Weights of a small image-text matching model.
Model: 1.82M parameters, 24-pixel images, encoder arch efficientnet_v2, encoder norm groupnorm, encoder activation hardswish, encoder depths [2, 2, 4, 2], encoder widths [24, 32, 48, 80], fusion encoder width 128, fusion encoder layers 6, fusion encoder norm layernorm, fusion encoder activation star_relu.
Rows from block 7 of the image encoder of a small image-text matching model, named by matrix and row number. Rows with one number belong to one channel. Each number is 500 + 50 x the weight over its row's rms, rounded and kept within 0 to 999. All counts start at 0. Numbers have three digits each. After the name is the row's rms in percent of the matrix's.
After each channel's rows are labels from the 100 images, of 14848, where the channel reaches its highest value: "top examples" is what is common among them; "patch colour" is the nearest of a few named colours to the mean colour under the peak. Only what is clearly more common there than usual is listed. The data: drawn small creatures on textured ground. In brackets: how many of the 100, against the usual share in percent.
# convs0: expand pointwise conv (encoder.blocks.7.convs.0.weight, 288x48x1x1), inputs 0-47
# convs1: depthwise 5x5 conv (encoder.blocks.7.convs.1.weight, 288x1x5x5, trained with AdamW), a 5x5 kernel
# convs2: project pointwise conv (encoder.blocks.7.convs.2.weight, 48x288x1x1, transposed), outputs 0-47

convs0.159 116:529479515436504532589463574446486501479533555450452507511434468504481493450392498458534542544564455473545466424439491516442429505497370392463466
convs1.159 123:504552531565457576380538569464550510484481476525527522587533442533562545479
convs2.159 132:430592544457495608504528378608470534628463522460504512476488491476509477541431542466580498525453468541473491477501455463502481508508533451530405
top examples: pink (85 vs 8.2); spider (43 vs 8.4)
patch colour: brown (72 vs 29.4)

convs0.286 076:438477407589530571520457523557570418527620510464482531568477508433496478440461537528536556443441477513517563527419535474411508552503456521519463
convs1.286 094:600436480531395611536551515445484508448521494488534541504510416496488535537
convs2.286 079:435510509478555503559512484443534496413510399511530560563461466504511510498502477414473479540539517446535489530384522509541498642513565548424591
top examples: fish (60 vs 8.2); black (40 vs 8.3)
patch colour: white (26 vs 9.1)

convs0.114 115:491478556523608502453483507488475519527405489471520505485509493569477560486399563453595538497573429530480483406501472491515530388586434564477469
convs1.114 096:523460487474575441468456446464464488498474474425471366461558442536543565518
convs2.114 096:527565461513436599574550478495451481472573486451407586521447523504419570490500450501529492464509543406457509528489501449402510550498419544495420
top examples: yellow (86 vs 8.5); jellyfish (33 vs 8.3)
patch colour: brown (61 vs 29.4)

convs0.124 108:512580578485375499545519485464529486516505417480500386492433479460513476445497510469467470542498530502475549456502450444528461603516385530515609
convs1.124 118:402440465415491458516564496389433555513539484455478549512459443462470499479
convs2.124 140:476413416471526562424472619503393498561475463567517424530496408458467517502486476518568470492465576570506514454509538517428508532484407503486523
top examples: jellyfish (100 vs 8.3)
patch colour: grey (62 vs 25.3)

convs0.143 120:533471494530555535538536427545508486440504404524443468450433518436475618449531562564497542569494454433502509471555486520423537465397472597502490
convs1.143 121:570544500475512528445450472511382513488462505567567462486483585510403473561
convs2.143 138:528429521467450575448430490576521594463498498467465590464504459518531420498517528546474584435434421623542464499496454463482512457539503575487545
top examples: brown (87 vs 8.5); starfish (42 vs 8.8)
patch colour: pink (35 vs 16.2)

convs0.118 097:417494519485536528494441490537491462421558403429511440455416498535442523477408593462516488463478501496505534603460423478469463531537484554534394
convs1.118 093:535533551481540509481422415434470465438581562431446519535531462432529554463
convs2.118 097:535562567582535460510496468552500411448542581446383500483441541462526446535373476456580423503477529501455519515473491533562485488500520479421539
top examples: yellow (54 vs 8.5); turtle (51 vs 8.4)
patch colour: brown (70 vs 29.4)

convs0.234 077:484498563434491374507481541402446464495480441496527476448567432497503423538554566497520522489519504483509464421575549555519475516415363480512500
convs1.234 090:513494586576464541457376504621547458494489526544521530484467513453527469473
convs2.234 080:421468492528566442435487482538543657563476485546496483474483522434601587480448438484587469504457502481442540562522481464512537426486526529447504
top examples: brown (72 vs 8.5); beetle (28 vs 8.5)
patch colour: pink (49 vs 16.2)

convs0.144 097:467532389399419507565519557530588429446554556424496466543476490518521564535559493549449463421496485406482458524533567495459575484498504501524533
convs1.144 101:497496446495439533538526449443444569491414491540428423516546421456569542462
convs2.144 100:572614497476530501405414520368498589511501529515537487430506540489590493428488449503541502502499525575467497491548561516472493458551589545512548
top examples: grey (78 vs 8.6); snake (28 vs 8.2)
patch colour: brown (59 vs 29.4)

convs0.254 091:606544523460462451479474564488420494507506480517459518575478527465457508445478493444517418486501624526489363448502443525466615533483480453505450
convs1.254 099:560455533560558419504481519431511512513485481541448450458395539543455570575
convs2.254 092:588542451419495424471542487443500507456426620505508513488404422532493550548504501514412546576452497492539582463477493595508517458525514483574520
top examples: snail (89 vs 8.1); white (36 vs 8.6)
patch colour: black (36 vs 15.1)

convs0.28 077:573519479508450524454484464443578496410513490534469570528544468510513491555551537542601493479525478429417465352507486471546571480541456423515435
convs1.28 109:469437502574547531452527534424493430480549547488573440425484493497546413434
convs2.28 083:351540427589464501476493505537536457569514518494486477490519507506376526567492493559473467412490424597544556508541475546550534422481493467505482
top examples: small (73 vs 26.1); blue (41 vs 8.1); colour: grey (27 vs 8.6)
patch colour: white (30 vs 9.1)

convs0.235 090:491472545505549546445535499497588465498520525473448419558510477457571492487427556466484554402442480433581485546529426526436480468647458494512462
convs1.235 109:526438568543471533409526539464520490480467570571539457559528397483450556458
convs2.235 086:559428495527508548529614497536488520438492545496522474468476455550406500466467493483527450540464396354461474447468566493450490464490577449448560
top examples: red (78 vs 8.3); spider (41 vs 8.4)
patch colour: grey (54 vs 25.3)

convs0.250 078:586513536483439558506487559497440520476453444462535511506505435530471454455498417515443457496545580503493522572398454537438557576538453373438514
convs1.250 098:440552464493403552515469500465504463516523436445572515534545518545412579579
convs2.250 106:518616473510508520512495520586541453557492543519569506448527531444299534546492544527500464630488499498459525500477494511476474534464474498536456
top examples: grey (77 vs 8.6); caterpillar (30 vs 8.3)
patch colour: black (35 vs 15.1)

convs0.199 079:552529555489549460469613505535498517571494489531564556525502515296451496478543536480525510543527452491511510525591537552450485489457555540542457
convs1.199 077:445505414452584560547442488537405495517518540555555554464453545538565498525
convs2.199 065:520399508474465492493499453492476492629517467534471491403523514577591421517524507500436456441609509612544566483500490508492564503551531452463525
top examples: blue (96 vs 8.1); snake (34 vs 8.2)
patch colour: grey (64 vs 25.3)

convs0.239 074:526493505499537508540495521482598492494475544579518498578459472483519523577631507554623532419534449461544493600557464484530482548539490432497421
convs1.239 092:583512424482515502567406528498387507501512459421545488499566492577485529526
convs2.239 067:531437474477445503630423531488547438454470518500397459524471542502505521544518485534527493562602488527515465558455530581504538612540588451467522
top examples: snake (65 vs 8.2); brown (63 vs 8.5)
patch colour: pink (48 vs 16.2)

convs0.150 089:484449572427564544537515500482445439470515505398440425587469469485468381492531626503578519511470510495503500512540477606510536524520488493486425
convs1.150 079:442503516463512484561527605464485468423585448553594545511532432505498482441
convs2.150 085:552485588492465451504506500492434464594592521493473431440489494542527341526408460488525526588512501540528445519520490469485449514457454530533406
top examples: green (63 vs 8.1); turtle (56 vs 8.4)
patch colour: grey (54 vs 25.3)

convs0.274 154:561511463482388479505444436532542437499430456485556574537558511499487442546515501579461482465513445485559577456436404447582535500527448553526422
convs1.274 109:591528467527555565423486465514497468524470496529516375461535538586566498463
convs2.274 135:506477397566498565440446447487446485527532491473479511447546577363496447493493493524527415531453496464419536455538523445521507529508403452496396
top examples: caterpillar (93 vs 8.3)
patch colour: white (32 vs 9.1)

convs0.127 066:518582574664573492457463570513486430502509494450436476513477474506544508463603438509448580468439463441493520552521477488513533456428481462459488
convs1.127 084:461532616592484457502523427487569531515514468562462486448493558455425558490
convs2.127 086:569527553460516450532550485557403507470386459546480445490418494460437524562549538446528533507524491565522601514578545553532501442401513503520555
top examples: dragonfly (88 vs 8.2); white (50 vs 8.6)
patch colour: brown (61 vs 29.4)

convs0.89 172:591504439523496491426489566439560472527504437432482524510567441512516554559585467569505569485514410441526464510443491552531454456483406523581430
convs1.89 124:571545463554560593503460486548519420457425460541482483495526613554508496497
convs2.89 147:416456527528441464472556496469513511480509437474390463483551466472529499478350487480568471459455521465453508482514518421481486511510386475496370
top examples: purple (46 vs 8.5); caterpillar (41 vs 8.3)
patch colour: pink (38 vs 16.2); white (35 vs 9.1)

convs0.216 116:408521475430487537487466583402474539443480521489520417413419466450497437453499457467507505458524581499406542501446543519436491524441497545538595
convs1.216 125:524383467520614438498500507519487513505497388483491506480418539496455434533
convs2.216 118:456471529515440582474529418539521390583529495536427435594486500526486549435543503519493461459405539405548464498489511403496517494488479446486424
top examples: black (97 vs 8.3); beetle (55 vs 8.5)
patch colour: pink (48 vs 16.2)

convs0.208 122:590576557517550444507509482403441497502553479554531620515490498556515510545416518514527422437505462507506420551503496497504551486544565491533370
convs1.208 126:504492467516625477519430448558452421523453416466504447482430561525493460486
convs2.208 104:579580533501423497505640391530499529388492435511412541474454435528482497454510520534456405546548495552501535459484494475516504540537504468548514
top examples: snail (83 vs 8.1); orange (44 vs 8.4)
patch colour: black (35 vs 15.1)

convs0.202 095:497586501485538506514476482502636475510568449450547515555530452469551457551589555571579499509546550515454553543494558494626544508462546533438508
convs1.202 107:461588537406497521464485410443591533481486463578491502535554471447441505527
convs2.202 111:416536547489509435488377499488522528534509484495605559542465473556446521447484565473463474536523434486433526399498485450511528478537458432364498
top examples: snake (90 vs 8.2); black (33 vs 8.3)
patch colour: pink (37 vs 16.2); white (28 vs 9.1)

convs0.39 093:547497550586471512420502469554568601453466597556507535445468504459458413511512486455453563477543565538468527484521494547456462396514479402553468
convs1.39 072:537521585534453426453517472462447471402546501469601571501516462492564522456
convs2.39 068:542472483542503495384522514480533519566559463556527497487527526481526647419545463547475470485573559518549525538521522528469615478554481515539386
top examples: white (88 vs 8.6); spider (50 vs 8.4)
patch colour: brown (67 vs 29.4)